python train.py --model="autoregressive pixel model" --dataset="patchworks of several textures" --train_examples=36250 --image_size=16 --horizontal_flip=true --levels_per_channel=4 --vocab_size=65 --arch="transformer_decoder" --width=320 --layers=6 --norm="rmsnorm" --norm_position="pre" --activation="gelu" --mlp_ratio=2 --head_dim=32 --fused_qkv=true --bias="all" --qk_norm=false --parallel_block=false --inner_norm=false --drop_path=0.15 --positions="learned" --tie_embeddings=false --init="xavier_uniform" --residual_init="scaled_by_depth" --optimizer="adamw" --lr=0.0014 --beta1=0.9 --beta2=0.999 --eps=1e-10 --grad_clip=1.0 --ema_decay=0.999 --steps=19800 --batch_size=128 --epochs=69.9 --lr_schedule="wsd" --decay_fraction=0.2 --final_lr_fraction=0.05 --warmup_steps=990 --weight_decay=0.1
Rows from block 3, named by matrix and row number. Rows with one number belong to one attention dimension. Each number is 128 + 24 x the weight over its row's rms, rounded and kept within 0 to 255. All counts start at 0. After the name is the row's rms in percent of the matrix's.
# v: attention query, key and value (stacked) (model.blocks.3.attn.qkv.weight, 960x320, the v third), inputs 107-213
# proj: attention output (model.blocks.3.attn.proj.weight, 320x320, transposed), outputs 107-213
v.280 091 [128 115  99 143 131 138  90 146 108  89 145 117  82 162 104 104 144 144 109 150 117 169 120 128 101 132  75 165 128 107 124 147 158 130 112 104 124 120 106 115 114 161 112 128 128 147 130 149 111 166 118 125  98 152 127 170 118 163 139 138 115 124 103 127 130 136 145 145 101 111  99 135 113  96 137 118 108 107 163  93 144 108 157 143 111 164 137 180 134 155 158 121 120 135  85 144 180 130 127 153 121 115 131 126 144 113 117]
proj.280 086 [126 153 158 126 136 144 195 118 114 128 108 125 176  77 120 115 138 125 147 154 154 105 149 134 111 100 157 150 109 102 157  98  97 106 144 149 138 149 145 142 111 120 116 133  92  79 131 164 106 110 161 137 151 125 111 127  96  98 147 122 126 121 127 134  94 121 121  92 115 126 154 113 137 115 119 127 143 163 136 156  97 139 112 131 140 136 104 118  75 139 126 147 117 145 168 114  98 106 117 140 141 126 152 121 104 176 148]
v.281 108 [127 132 118 133 161 130 138 115 104 115 134  94 113 151 169 102 155 101 163 128  86 181  96 165 104  87 170 137 145 100 111 108 112 130 125 143 138 113 148 122 114 160  86 147 116  84 138 133 147 181 155 129  65 126 123  96 102 102 155 138 121 108 115 114  82 120 108  71 131 143 134 138  82 106 101 122 139 116  80 137 118  87 127 145 128 155 139  78 173 118 138 143 126 119  88 173 143 125 128 158 157 119 125 125 145 113 122]
proj.281 104 [142 143 102 147  72 114  98 119 172  89 121 193 124 130 100 144 124  84 133 150 173 104 118  98  69 146 110 117 123 111 138 121  99 108 131  95 117 156 112  95 120 118 193 158 119 170 135 142  99 120 111 127 163 113 140 158 140 122  91 136 138 100 135 132 122 147 144 154 129 117 136 144 116 119 131  91 148 120 203  97 123 137 128 121 137  90 109 152  83 174 106 152 120 136 166 119 131 139 117 131 107  94 133 130 136 152 134]
v.282 091 [122  87 124 118 153 135 136 135 145 157 118 114 141 112 139 150 139 124 155 111 135 184  81 132 151 117 129 138 117 113 131  87  88 119 142 122  97  94  90 142  81 161  72 121 112 131 138 147 112 136 118 121  80  99 107 135  79 105 108 157 130 131 113 122 138 142 108 100 149 133 128 136 149  98  79 116 116 107  58 159 143 161 115 130 135 124 134 100 173 119 102 141 111 122 125 137 154 126 128 139 128 135 114 135 153 155 142]
proj.282 088 [ 94 134 102 131 102 138  94 127 127 103 128 143  91 169 145 144 145 126 102 129 126  83 146 104 111 123 142 136 128 128 105 148 144 162 104 138 123 124 129 112 156 119 186 157 124 145 123 115 116 131 158 141 180 136 148 129 159 111 139 138 122 138 165 123 128 104  88 170 121 119 146 114 107 133 143 133 139 138 166  74 140 106 138 136 143 119 121 194 148 111 154 132 132  89 142 149 109 139 100 148 140  78  91 121  86  90 140]
v.283 099 [118 107  89  88 169 134 114 146  99 135 154 112 147 141 167 111 139  80 124 138 110 154 153 123 107 130 135 145 119 146 134 132 131 144 124 115 144 110 121 133 110 119  47 110  93 162 189 148 142 126 114 133 149 149 157 164 163 185 101 132 153 154 110 124 169 158 131 142 102 134 167 115 130 124 119 160 146 132 131 105 158 111 120 188 127 134 126 109 104 162 161 158 148 103 138  95 138 124 155 169 153 116 138 104 149 136 169]
proj.283 097 [135 136 117 144 116 156 150 125 117  85 110 135  97 143 104 155 146 178 117 166 158 145 121 151 105 148 150 131 142  97 136 104 122 107 155 129  76 133  80 144  78  87 172 128 137 149  86 151 143 137 149 142 111 148  83 125  72  74 114 138 125 151 148 130 124 121 121 138 146 139 126 126  93 120 153 140  98 152 149  83  94 138 133 112 132 151 130 135 145 124  77 106  71 115 168 139 144 108 102 146 159 151 117 124 110 117 110]
v.284 100 [134 108 136 167  46 132 120 134 146 128 132 135  82  88 133 119 164 140 157 127 152 117 132 130 126 143 150 140 110 139 110 163 158 124 123  86 129 124 113 126 150 127 219 174 155 115  81 106 125 120 136 142 127 118 113  88 130 156 146 136 118 155 140 118 116 146 111  91 125 128 107 141 105 153 101 115 108 169 144 117  85 138 113 105 128 147 142  94 109 132 127 141 170 102 157 154 124 134  96 116 104 168 139 120 133 192 153]
proj.284 098 [120 155 112 108 189 131 122 111 155 120 146 111 145 153 145 133  88 139 110 145 112 110 147 140 143 138  97 124 136 124 118 153 109 123 163 168 126 155 127 136 115 178  46  84 105 156 178 139 150 134  88 103 108 117 154 177 104 130 140 131 123 109 115 124 120 123 158 153 157 122 118 143 139 152 137 136 150 133 109 119 169 110 118 124 137  97 125 159 133 123 120 154 123 139  94 106 111 103 155  90 105  79 110 171 138 116 116]
v.285 105 [128  95 159 119  83 131  97 147 134 190 116  83 122 100 138 138 123  83 114 125 121  94 154  73 131 105 118 116 130 142 102 131 163 103 145 119 132 100 133 130 153 126 135 111 129 129 113 132 109 127 114 131  89 132 112 114 131 145 103 115 125 130 138 127 154 123 131  78 121 140  51 117 116 112 133 173  93 122 122 142  96 147 125  97 110 102 126 112 108 127 150 124 123 144 126 117 124 131 123 135  83 155 152 125 159 160 130]
proj.285 101 [117 157 136 162 202 111 136 120 127  57 119 160 109 171 159 109 140 148 108 141 147 142  91 183 194 138 147 164 108 109 157 131 134 166 100 147 132 180  85 159 120 169 110 140 177  95 145 129 131 127 168 113 168 125 159 133 101 104 167 122 122 172  84 122 153 109 110 177 135 111 160 131 161 130 158 109 167 111 106 104 169 107 133 150 128 148 155 151 168 116 151 117 133 126 127 137 112 133 133 127 159 118 115 109 109 148 122]
v.286 103 [127 104 136 109  36 114 156 124 111 143 149 119 103 154 135  95 129 105 119 127 109 132 131  86 136 158 121 128 123 141 105 129 178 161  99 100 130 112 116 130 134 123 139  83 151 100 128 129  97 116 137 155 122 133 153 123 173 134 126 119 130 134 107 116  82 148 126 116 123 148  95 124 116  95 175 139  90 103 142 166 102 137 146 109 119 127 129 145 119  90 111 142 134  91 109 100 117 120 152 157 152 113 127 140 159 102 132]
proj.286 102 [102 152 129 124 188 132 118 105 183 136 135 142 163 123 109 147  93 146 129 121 128 138 114 162 124 152 151 147 125 112 139 143  66 108 156 145 141 132 169 108 140  84 102 166 106 130 101 109 157 152 108 132 135 151  79 145 111 143 123 113 119 170 136 124 178 112 136 159 140 121 157 113 118 121  69  99 122 130  97 133 142 146 126 128 150 111 127 134 132 147 139 100 135 146 126 123 125 185 116  96 112 113 120 115 105 121 142]
v.287 090 [127 107 125 128 109 107 133  82 154 120 104  78  85 141 107 148 148 114  69 108 151 103  98 158 131 147 115  79 157 104 145 173 102 108 131 123 113 131 163 132 141 131 105 174 134 120 103 134 115 157 133 119 126 157  95 129 139 147  82 112 127 112 115 121 155 118 138 121 120 110  98 121 166 116  74 171  96 131 129 173 197 125 114 120 114  89 128 123 115 116 158  93  85  80 135 125 149 119 112 126 118  97 149 114 142 117  95]
proj.287 088 [140 143 109 146 153 138 102 178 123 105 142 168 160 147 153 102 121 174 164 151 120 162 117 113 102 114  92 161  99 126 103 124 165 165 120 133 118 131 115 146 120 140 117 126 137 115 143 132 109 120 108 131 134 113 159 132 128 113 157 129 128 104 137 133  90 115  97 129 132 123 182 125  87 138 170 145 198 131 113  65 133 127 118 132 126 174 149 118 131 143 105 120 189 165 108 134 131 153 129 112 136 146 117 121 108 183 165]
v.288 107 [134 144 105 103 146 113 101 102 141 170 131  92 130 137 131 123 159  88 153 144 122 158 110 148 125  99 134 164  98 147 144 152 153 141 168  56 136 161 148 126 158 175  97  75 152 111 119 119 132 133  98 143  98 126  98 123 158  92 148 117 145 119 139 143 141 121 133 116 127 140 120 117  83 158 135 100 117 128 114 113 145 146 141 124 127 116 116 155 103 156 119 172 140 104 119 114 100 131 179 128 116 112 133 116 137 134 143]
proj.288 110 [111 139 138 149 102 109 150 132 133 122  47 150 125 134 166 111  95 140 146 173 114 161 121  90 154 167 144 111 156 102 120 126 143 137 131 141 112 115 107  99  78 115 124 130 108 117 145 127 135 126 135 134 149 130 109 191 147 184 167 103 116 151 120 110 139 137 115  83  99 121 175 136 139 114  95 125 139 146 155 123 111 139 111 156 147  76 142  81 150  78 151 108 160 143 116 150  99 110 102  99 136 127 115 115 116 163 118]
v.289 103 [117 145 146 126 129 124 115 128 136 154 126 132 165 163  83 110 154  81 104  91 166 139 185 126 100 145 158 149 122  80 121 115 104 149  47 116 119 125 133 114 145 124 139 130 155 102 154 108 116 130 137 112 143 110 135  93 149 116 124 114 133 144 119 111 183 137 134 125  93 138 120  80 122 136 146  90 122 149 109  93 127 139 144 134 124 111  91 105 141 167 154 110 152 114 139 136 131 128 134 111 146 134 145 137 139 131 117]
proj.289 111 [141 105 128 145 166 111 178 103 101 117  98 105  80  80 113 111 107 122 160 172 146  93 130 127 138 129 127  84 110 127 107 176 125 183 148 116 120 131 123 124 125 132 107  84 150  75 132 135 101 131  75 146 148 124  92 145 113 100 105 143 130 119 134 148  98 123 116 138 126 122 112 147 134 107 136 112 129 104 134 137 129 146 120 131 138 178 129 144 172  88 113 147 103 156 121 125 168 116 129 162 141  92 159 120  98 171 121]
v.290 106 [104 129  95 130 125 174  96 118 169 140 134 152  54 145 136 144 131 153 103 111 120 148  99 166 136 113 130 161 158 170 109 137 147 128  61 101 121 166 117 132 113  92 109 159 146 110 137  98 126  99 121 117 119 143 111 111 153 122 101 132 134 158 133 122 101 126 162  85 177 101 124 130 149  89 151  83 138  95 141 139 161 158 152 123 143 118 108  95 116  85 116 163 128 125 130 117 132 130 118 105 151 166 122 142 132 109 123]
proj.290 113 [126 113 149 155 157  91 124 121  99 111 115 166 129  75 130 117 127 106 114 155 119 125 135 111  96 142 118 124 120  83 118 174  75 114 147 147 134  87 127 128 102 127 150 138 169 176 115 118 135 179 150 154 109 101 149 142 112 167 143 166 115 143 161 127 119 142 137 127 101 173 102 139  83 160  69 156 126 142  89 141 106 138 136 127  99 163 142 136 118 147 113 125 101 123 135  88 112 127 131 133  70 131 160 112 136 133 159]
v.291 103 [124 107 123 110 122 104 180 122 138 119 114 150 127 155 155 129 123 102 114  95 129 103  89 112 137 106 123 165 144 129 112 170 119 159 133 145 146 140  66 114  95 114  62 143 117 148  98 147 144 116 102 119 195 102 150 128  81 106 174 103 116  98 120  98 143 143 134 132 124 184 152 141 127 140 140 154 113 169 128 144 100 148 123 159 116 129 145 132 169 108 127 126 117 115 120 109 138 117  83 159 111 146 138 115 123 134 150]
proj.291 107 [149 124 141 143 146 102 125 158 136 124 200 109 140 116 120 115 128 131 133 154 102 148 156 110 138 160 123 103 113  93 163 112 146 130 146 155  92 156  95 124 174 147 141 134 148  97 191 115  92 128 165 129  62 165 145  75 118 119 100 154 116 128 127 152 118 103 114 165 149 131 131 142 124 114 121 110 165 121  90 108 109 174  91  70 124 129 118 146 100  99 144 140 133 124 107 145 123 119 154 143 137 100 114 165 132 133 120]
v.292 103 [115 148 133 123 132 146 116 116 127 130 118 145 132 159 119 121 116 177 145 133 152 126 148 136 111 131 125 107 106 151 103 155 115 157 106 103  96 115 172 164 117 157 102 108 146 113 152 120 128 148 135 135 117 105 104 150 116 178 129  97 136 119 109 141 121 101  84 138 153 146 134 131  89 140 130 124 169  46 123 149 155  86 153 103 161 161 146 158 107 109  85 135 121 135 116 118 107 105 123 151 119 144 147 101 175  97 161]
proj.292 108 [139 136 196 115 136 101 124 100 118 139 109 124 123 118 157 140 104 123  82 157  87 100 102  95 131  93 115  83 163 131 115 106 113 112 121  70 152 116 118  95 131 117 112 142 135 127 123 137  87 102 116 148 133  97 166  92 157  85 138 138 124 116 170 117 156 142 132 105 121 140 145 126 165 155 174 119 110 153 187 124 118 143 126 115 116 110 113 108  86 117 169  77 153 143  99 141 155 106 189 139 112 114 119 129  67 112 112]
v.293 110 [132 104 124 126 163 151 159 147 149 147 149 120 138 119  82 129 143  67 101  96 146 123 123 158 154 179  89 133 122  58 144 157 141 151 136 149 112 173 120 131 104 150 144 129 120 127 109 116 137 160 129 120 117 166 114 105 149  89 135 131 118 135 154 141 134 101  85 128 126 132 107 164 120 148 136  90 104 154 111 153 141 159 144 154 139  93 164 149 173 113  98  97 142 126 149 125  85 131 119 118 112 126 193 124 120 107 124]
proj.293 112 [111 142 106 119  75 135 104 134 123 139 142 101 165 177 132 114 136  90  98  92 151 152 122 137 134 101 144  88 142 131 161 133 117 131 158  75 148 126 138 117 124 139 110 131 173  93 150 133 136  98 151 111 160 121 139 112 108 152 166 127 127 125 115 132  77 113 163 114 141 123 138 121 136 130 124 165 145 127  96 127 128 143 119 119 143 134 116  94 117 128 124  93  92 120 136 152 137 135 131 161 162 112 108 109 126 113 159]
v.294 117 [119 155  83  77 110 129 153 131 177 157 149 169 102 200 138 157  98 149 111 164 124 100 151 121 108 170 109 149 139 173 171 118 102 171 118 156 133 142  94 136 129 143 132  90 114 119 133 136 119  79 103 118 113 153 153 182 148 120 138 106 113 158 150 135  93 117 108 120 141 102 139 139  93 101 137 129 108 124 141 117 156  93 139 144 144 142 158 123 153 113 118 154 125 145 100 161 136 132 175 109 166 108  92 103 144 128 109]
proj.294 119 [132  90 134 140 117 146 143 142 101  94  95 109 166  93 106 102 131 117 134 133 147 119  86 155 126  75 123 108 145 106 120 118 137 117 147 111 122 136 128 102 108 126  92 186 130  93 149 110 150 135 157 131 104 110 108 128 147 122 153 122 124 126 126 121 123 133 115 106 149 129 116 123 141 122 117 165 156 154 136 122 124 157 128  86 123 135 124 124  70 150 145  97 115 108 107 170  88  93 127 159 149 162 175 148 113  94 154]
v.295 109 [139 142 104 112 176  92 135 122  86  83  68 155 105 172  99 159 121 149 121 160 122 143 138 117 154 138  95 133 103 106 121 139 155 132  98 156 133 146 135 142  99 147 116 179 155 126 106 142 132 178 118 134 102 116  76 115 129 133 117 112 144 124 105 124  54 133  96 141  92 121 116 113 143 115 108 175 102 110 167  83 131 154 166 133 123  90  95 150 143 102 158 120  81 156 136 106  85 111 108 156 126 127 153 123 148 127 115]
proj.295 110 [116 130 131 170  97 132 165 118  75 130 135 117 164 128 139 144 128 131 181 145 104 116 104 145 100 139 159 111 122 141 161 125 160 148 148  83 113 114 142 139 184 100 143 117  98  80 161 140 137 136 124 105 133  89 133 110 139 141 174 148 142 149 127  96 156 153 179 115 159 149 137 118  97 111 142  66 154 152 133 152 123 111 105 151 141 146 125 168 109 105 140 118 138 102  97 145 134 113 165 128 139 128 124 130 140 127 136]
v.296 125 [132 154 144 160 155  94 102 130 115  74 134 119 115 106 144 122 110  96 108 195 124  91 127 109 127 128 156 114 137 151 158 138 120 127 116  83 131 135 114 126 149 123 114 170  93 128 147 161 128 150 166 140 141 126 109  90 158 118 114 119 145 119 131 115 127 160  87 113 102 155 137  51 125 102 108 157 155 130 149 129 116 124 127 116 124 115 109 109 121 161 160 111  76 144 146 121  94 121 128 112 176 181  99 162 125 121 132]
proj.296 130 [120 156 138 139 137 144 129 142  72 109 120 123  75 102  95  99 107 163 126 112 159 132 134  79 127 133 161 102 104 110 136 116 141 159 133 133 122 134 125 129 109 142 132 124 122 111 132 141 143 103 146 117 113 116 187 121 148 149 140 137 124 114 106 128 133 133 130 112 150 103 158 121 162  90 177 125 134 129 162 135 124 121 143 140 138 190 130 134 126 145 122 117 139 135 118 114 158  76 102 114 129 114 136 113 153 171  91]
v.297 111 [102  76 158 117 118 143 155 122 124 130 150 133 142 101 141 142 144 132 150 125 130 159 140 128  99 134 139 120 143 138  98 168 136  94 105 119 124  63 108 105  94  97 119  97  93 122 147 141 135 117  88 102 117 136 156 132 161 113 147 105 118 124 108  99 160 109 162 140 148 131 132 113 151 173 111 188 114 113 104  92 128 121 137 107 117 126 117 162 129 161 108 107  87 115  98 103 113 123 146 135 159 128 158 103 164 136 150]
proj.297 113 [140 147 115 106 199  94 147 142 106 120  93 140 120 105 179  87 130 160 171 138 103 143 123 113 174 143 137 105 130 132 150 117 127 161 155  93 134 149 143 152 143 162 144 155 160 146 144 120 121 106 167 141 135 104 126 143  99 103  99 145 127 137 140 128  85 156  94 103 119 132 119 116 136 110  96 112  98 145 146 150  98 122 113 117 114 177 143 164 141 114 139 148 138 173 130 155 102 139 121 140 109 117  93 128  93 174 163]
v.298 110 [127 162 123 109 154 154 154 166 125 136 121 178 159 168 115 110 121 125 130 140 138 127 119 103 138 153 113  86  99 196 130 161 142 120 135 113 137 145 145 122 118 100 117 102 125 113 163 139 142 147 148 149 163 109 126  76 135  73 118 142 133 134 106 133 105 150 139 116 128 158 124 136 100 108 133 131 122 118 145 168 134 122 138 145 132 112 128 161 129 146 117 174 119 130 116 153 120 131 119 173 179 162 134 122 111 109 116]
proj.298 115 [136 114 110 166 166 137 106 116 118 114 112 155 155  92 145 121 131 155 110 143 160 156 123  97 125 133 160 139 131  88 109 124 136  92 155 121 135 150 127 124 126 166 155 159 144 158  99 123 148 128 114 105 176 143 146 122 123 174 191 103 113 169 173 128 152 120 142 166 140 101 148 125  89 150  99 136 141 131 131  94  94 140 134 124 138 123 126 104 169 128 113 140 132 127 123 106  93 130 166 123  76  81  88 165 161 119 114]
v.299 109 [117  93 135 108 120 149 114  68 121  66 141 118 135  85 147 170 174 143 102 136 159 171 119 143 142 142 193 141 127 142 146  90 123 148 158 152 153 109 122 124 137 143 130 154 152 156  99  90  94  89 103 114 120 114 139 166 128 159 136  69 132 123 112 122 162 112 142 163 164 144 117 122  72 144 148 129 123 119 170  79 119 175 127 104 107 116 126  93 131 117 110 121 147 143 170 143 167 121 156 160 127  90 127 139 194 108 129]
proj.299 113 [116 133 153 145 110 100 146 176 153 143 108 138  80 209 130 112  69 137 123 109  82  69 120 139 157 113  71 144 116 146 120 142  92 170 109 170 112 116  63 114 137 135 158  99 101 106 115 146 122 141 166 117  98 140  75 134 145 122 100 132 130 140 135 129 129 161  99  61 110 117 129 159 141 141 103 129 109 152 129 163 132 117 125 174 154 149 142 157 148 143 134 162 130 116  70 133 102 116 110 129 129 127 123 106  76 111 112]
v.300 119 [129 161  98 126 171 105 113 119 130 118 150 121 102 133 150 119 124 119 139 165 118  95 118 133 115 146 153  96 121 138 158 123  89  84 101  99 127 134 146 138 137 114 111 152 106 113  77 120 116 128 129 134 127 105 138 159 170 149 116 139 144 106 113 142 115 156 141 124 146 124 164  82 132 112 118 149 119 110 162 166 154 111 175 119 125 100 119 114  89  99 141 187  86 158 189 147 130 128 121 136 153 143 124 157 126 118  96]
proj.300 124 [109 150 144 142 116 127 137 134  86  80  91 110 136 109 144  99  97 139  88 131 125 100 121 152  91 138 143 106 115 121 143 107 125 176 145 107 128 150 148 120  78 138 142 108 119 123 164 138 125 107 132 141 134 136  91  62 160 162 134 115 125 104 146 130 118 141 118 108 141 112 112 132 123 121 176  96 142 134 123  96 114 150 112 163 138 154 138 151 137 189 131 101 168 103  84 139 150  82 132 127  97 168 112  87 158 145 134]
v.301 106 [128 168 131 132 150 100 119 140 137 118  88 131  71 157 137 106 111 119 110 134 111 145 131 151 141 138 145 131 111 151 139 163 171 136 115  91 118 139  99 148 107 130 108 125 130 127 119 143 147 138 111 127  97 113 129 117 148  98 122 134 132 134 173 145  75 156 122 110 141 132 137  81 109 105 155 130 128 103  78 113 107 138 135  91 145 127 121 106 131 143 114 124  81 151 136 117 155 117 136 110 173 144 142 150 150  86 181]
proj.301 107 [143 118 150 156 159 122 145 138  93 145 140 143 149  91  70 117 116 151 116 160 129 152  99 149 129 105 172 119 149 108  81 115  84 146 124 107 128 120 133 116 111 129 125 107 107 132 107 144 162 116 154 134 119 144 144  76  99 186 134 127 116 123 112  94  85 140 108 141 120 132 126  95 148 157 128 160  94 138 140 118 113 125 101 148 123 141 134 143 126 100 115 106 159  93 134 135  70  91 101 138 148 148 168  95 102 152 126]
v.302 111 [144 103 147 124  98 102 118 112 108 154 115 172 110 157 108 102 149 142 124 176 100 132 153 115 130 123 137 140 120 119 141 142 154 149 123 132 148 140 147 123 131 136 135 121 151 114 143 125 131 152  79 121 150 135  95 140 117 118 128 147 109 108 105 126  90 126 142 142  99 141 111  96 121 165 139 114 119 144  98 133 117 120 117  55 113 105 127 135 150 117 137 130 162 136 132 143  68 126 118 131 119 158 183 135  98 118  83]
proj.302 113 [129  91 118 116 144 138 131 149 139 123 116 148 141 124 181 150 126 149 154 101  89  96  78  87 119 152 133  90 145 140 120 148  90 136 125 129 115  97 145 117 131 142 100 143  96  81 107 112 137 102 108 129 131 117 135 192 139 139 144 107 139  85 122 128 159 155 133 123 119 122 142 180 143 103 120 153  94 126 150 145 170 137 147 194 145 148 122 152  78 162 105 128 153 133 132 118 192 114 152 156 117 119 163 123 113 138 124]
v.303 107 [130 119 139 115 124  84 137 129 158  75 123 143 138 128 135 112  90 134 113 140 119 111 131 113 170 128 105  78 159  92 116 109 115 139 111  87 144 153 131 114 145  95 122 126 114 136 118 154  73 130 118 119 133 104 129 139 179 101 135 130 112 168 126 136 132 131 100 144  98  98 122 136 162  81 113  92 151 164 141 122 104 135 124 180 124 102 127 128 131 136 169 126 114 149 162 117 160 133 106 114 131 132  94 123  66  92 110]
proj.303 108 [ 98 132 119 144  57 114 137 161 109  98  99 135 167 135  97 153 167  90 113 121 167 125 111 129 102 161 155 186 106 182 118 147 119 143 157 178  99 143 127 132  84 145 133 118 133 113 113 116 113  92  97 123 150 121 145 113 121 117 109  97 138 119 138 149  91 138 139  98 147 131 133 147 134 148 162 115 132 115 134 149 106 141 146 104 143 178 103 102 154 183 110 100 101 151 124 148 132 100 138 132 128 109 173 116 216 143 108]
v.304 109 [134 144 155 138 111 156 145 105 112 153 139 122 145 115 140 176 116 149  98 143 122 159  97 165 142  93 147 116 146 117 155 155 133 125 135 137 126 154 126 129 132 152 107 126 194 118  80 112 120  83 161 109 145 109 152 174 131 103 117 115 154 127 123 121 146  96 166 136 127 146 136 166 110 123 162  90  81 110 124 134 165 122 139 132 138 116 136 133 141 134  81 142 140  64 141 146 142 131 132 129 133 119 128 149 137 147  97]
proj.304 115 [105 111 158  95 118 140 101 125 163 144 134 145 192 154 123 132 164  89 114 106 107 118 117 100 127 154  85 129  98 134 146 116 131 129 120 136 140 116  89 118  84 148 117 122 103 156 162 130 126 176 112 120  90 132  59 149  86 175 110 141 119 168 157 153 107 129 133 169 131 101  96 153 120 140  88 125 158 145 117 172 121 156 129 131 131 146 122 107 132 108 154 123 127 140 129 137 156 138 133 140 114 131 104 109 119  79 164]
v.305 106 [120 173 137 134 104 117 107 113 124 160 104 101 120 139 190 125 126 140 115 106 126 114 138 115  88 179 128 147 119 105 149 132 129 127 118 137 115 124 104 125 154 110 141 127 127 163 121 125 116 119 162 122 147  76 106 129 146  81 120 146 112 143 126 131 139 134 160 101 134 114 133 138 137 164 145 115 132 113  87  90 130 120 138 145 145 122 146 127 133 145 127 143 175 150 129  60 118 127 130  68 132 147 108  97 126 160  88]
proj.305 108 [139 107 123 120 136 133 124 123 173 114 156 168 140 144 150 135 149 130 131 111 131 134  85 123 108 110 136 114 125  92 143 121 130 134 125 127 174 112 165 133 148 139 102 131 151 108 108 105 108  91  94 144 130 149 107 138  77 137 120 114 144 116 111 127 152 116 122 150 139 150 110 125 107 150 103 127 125 128 130 105 154 112 109  84 129 117 131 151 165 116 161 142 147 127 144 140 165 119 121 173 171 112 144 118 142  98 148]
v.306 112 [117 128 120 113 120 116 129 142 162 109 126 148 121 122 115 113 107 126 159 158 154  71 173  84 132 134 176  99 108 145 106 132 143 117 112  90 134 134 105 109 158  87 136 131 166 108 155 122 145 105 105 113 139 126 101 136 113 129 174 159 101  89 161 132 131 153 134 124 124 103 144 123  75 112 114  90 126 114 148 152 156 120 150 138 129 100 145 137 109 135 120 135 114 160 167 126 181 119 122 140 140 200 139 103 100 107 155]
proj.306 115 [122 133 148  94 133 173 154 126  77 145 126 135 121 112 152 111 111 178  82  98 124 203 103 133 127 149 155 134 144 118 133 136 100 144 148 119 103 108 149 135 142 165 100 159 114 127 129 140 108  89  95 143 151 103 141 118 141 129 103 107 153 116 121 137 112 110 130 112 114 153 129 142 131 128 122 124 123 136 140 132 112 156 127 112 122 138 151 109 171 144 148 132 122 123  71 167 100  63 135 129 101  86 153 140 120 159  83]
v.307 107 [126 118 191 164  98 137 133 130 145 146  96 100 143 133 123 124 100 116 152 136 132  81 142 157 130 127 143 151 140 121 113 131 149 130 138 117  94 159 120 142 122 137 156 130 105 105 145 134 122 141 113 117 130 106 127  82 151 143 146 120 126 122 137 182 109 117 146 121 156 115 115 160 124 130 119 124 139 135 159 110 126 141 151 142 149 157 148 163 105  91 152 155 163 120  89 124 156 142 119 111 137 180 146 128 138 124 112]
proj.307 111 [101 148 154 108 112 123 114 128 142 128 186 128 107 156 127 125 166 121 114 111 120 141 128 112 140 145 132 149 112 146 158 100  96 132 140 120 138 115 121 108 149 154  80 136 143 172 113 130 141 121 128 166 140 131 143 138 144 165 100 134 113 122 168 107 138 122  92  65 126 127 133 102 128 106  68 153 155 147 160  89 143 136 116 122 118 120 100  90 131 176 111 120 127 133 142 103 110 107 155 121 129 122 127 164 139 220 128]
v.308 116 [138 105 157 118 147  93 127 120 131  98 129 155  88 137 158 145  79  88 101 191  82 127 125 151 125 101 141 127 106 141 162  86  85 109 140 104 132 121 114 141 123 168 119 141 104 132 112 154 168 167 128 129 117 116 128 102  99 150 117 168 121 113 120 132 114 158 124 162 159 136 138  68 162 139 142 154 139 113 142 159 135 116 119 119 117 137 164 150 127 123 123 146  89 175 143 139 113 116  90 113 122 129 113 111 134 179 136]
proj.308 122 [141 126 113 144 118 140 119 166  68 124  65  54 100  88 131 160 186 179 170 122 152 138 119 123 141 166 152 125 167  62 116 126 131 164 110 144 132 137 126 133 107 117 142 136  98 104 194 135 163 128 129 134 121 120 155  98 187 140 150 141 140 140 113 109 127 121 115  86 107 123 104  99 124  99 130 133 105 125 127 111 128 133 140 132 127 155 109 119 104 155 138 127 126  81 151 133 106  91 157 123 113 164 104 148 114 118 110]
v.309 107 [108 162 130 103 113 135 129 137 151 136 112 119 109 112 101 136  97 151 124 113  86 109 154  91 152 122 160 118 155 109 149 134 115  66 169 171 118 126 119 111 134 144 145 119  78 127 130 151 176 127 114 102 158 142 110 139  98 168  87 113 143  74 129 144 113 118 130 141 180 122 116 128 111 129 138 136 154 160 164 125 132 120 144 112 128 122  65 120 151 142 134 134 135  95 100 115 129 130 133 129 139 111 152  89 130 132  81]
proj.309 116 [149 137 134  95 123 125 154 169 113 121 185 122 133 118 187  86 110 139 123 115 155 163 109 164  94 137 106 109 148 126 129 134 134 167 100 123 105 119 116 132 115 151 129 122 131 172 124 106 140  83 148 148 164 147  97 114 156 146 137 115 132 156 113 121 135 141 127 121 135  90 120 104 120 106 152 114  90 130 132 136  94 134 125 171 128 141 154 113 125 111 149 133 157 157 150 112 117 102 129 161 151 192 111 144 108 105 115]
v.310 105 [109 169 120 118 128 113 183 109 104 127 150 183 132 137 137 126 124 134 161 129 118 116 116 143  90 130 162 152 157 117 157 115 121 137  96  81 125 118 142 121 130 153 137 114 123 135 108 173 144 172 136 118 118 131 178 137 113 111 171 159  93 120 121 118 168 145 127 139 151  90 124 134 106 132  99 138 117 138 126 135 131 140 131 140 151 145 117 116 128 124 124 126 133 150 114 139 144 130 136 145 141 137  80 123  95 168 134]
proj.310 110 [119 106  87 154 170 141 130 121 110 178 127  98 103 139 141  95 157 137 170 118 127 129 123 129 136 116 162 134 119 142  89 150 138 126 179 181 157  81 133 104 176 121 141 143 119 151 131  98 133  97  85 152 139 135 101  64 131 136 116 125 129 134 123 159 107  91 103  97 128 157 117 152  92  96 110 101 119 170 120 162 121 149 136 136 116  95 123 140 119 136 155 141  63 135 162 148 129  90 108 129 105 102 194 149 172 104 109]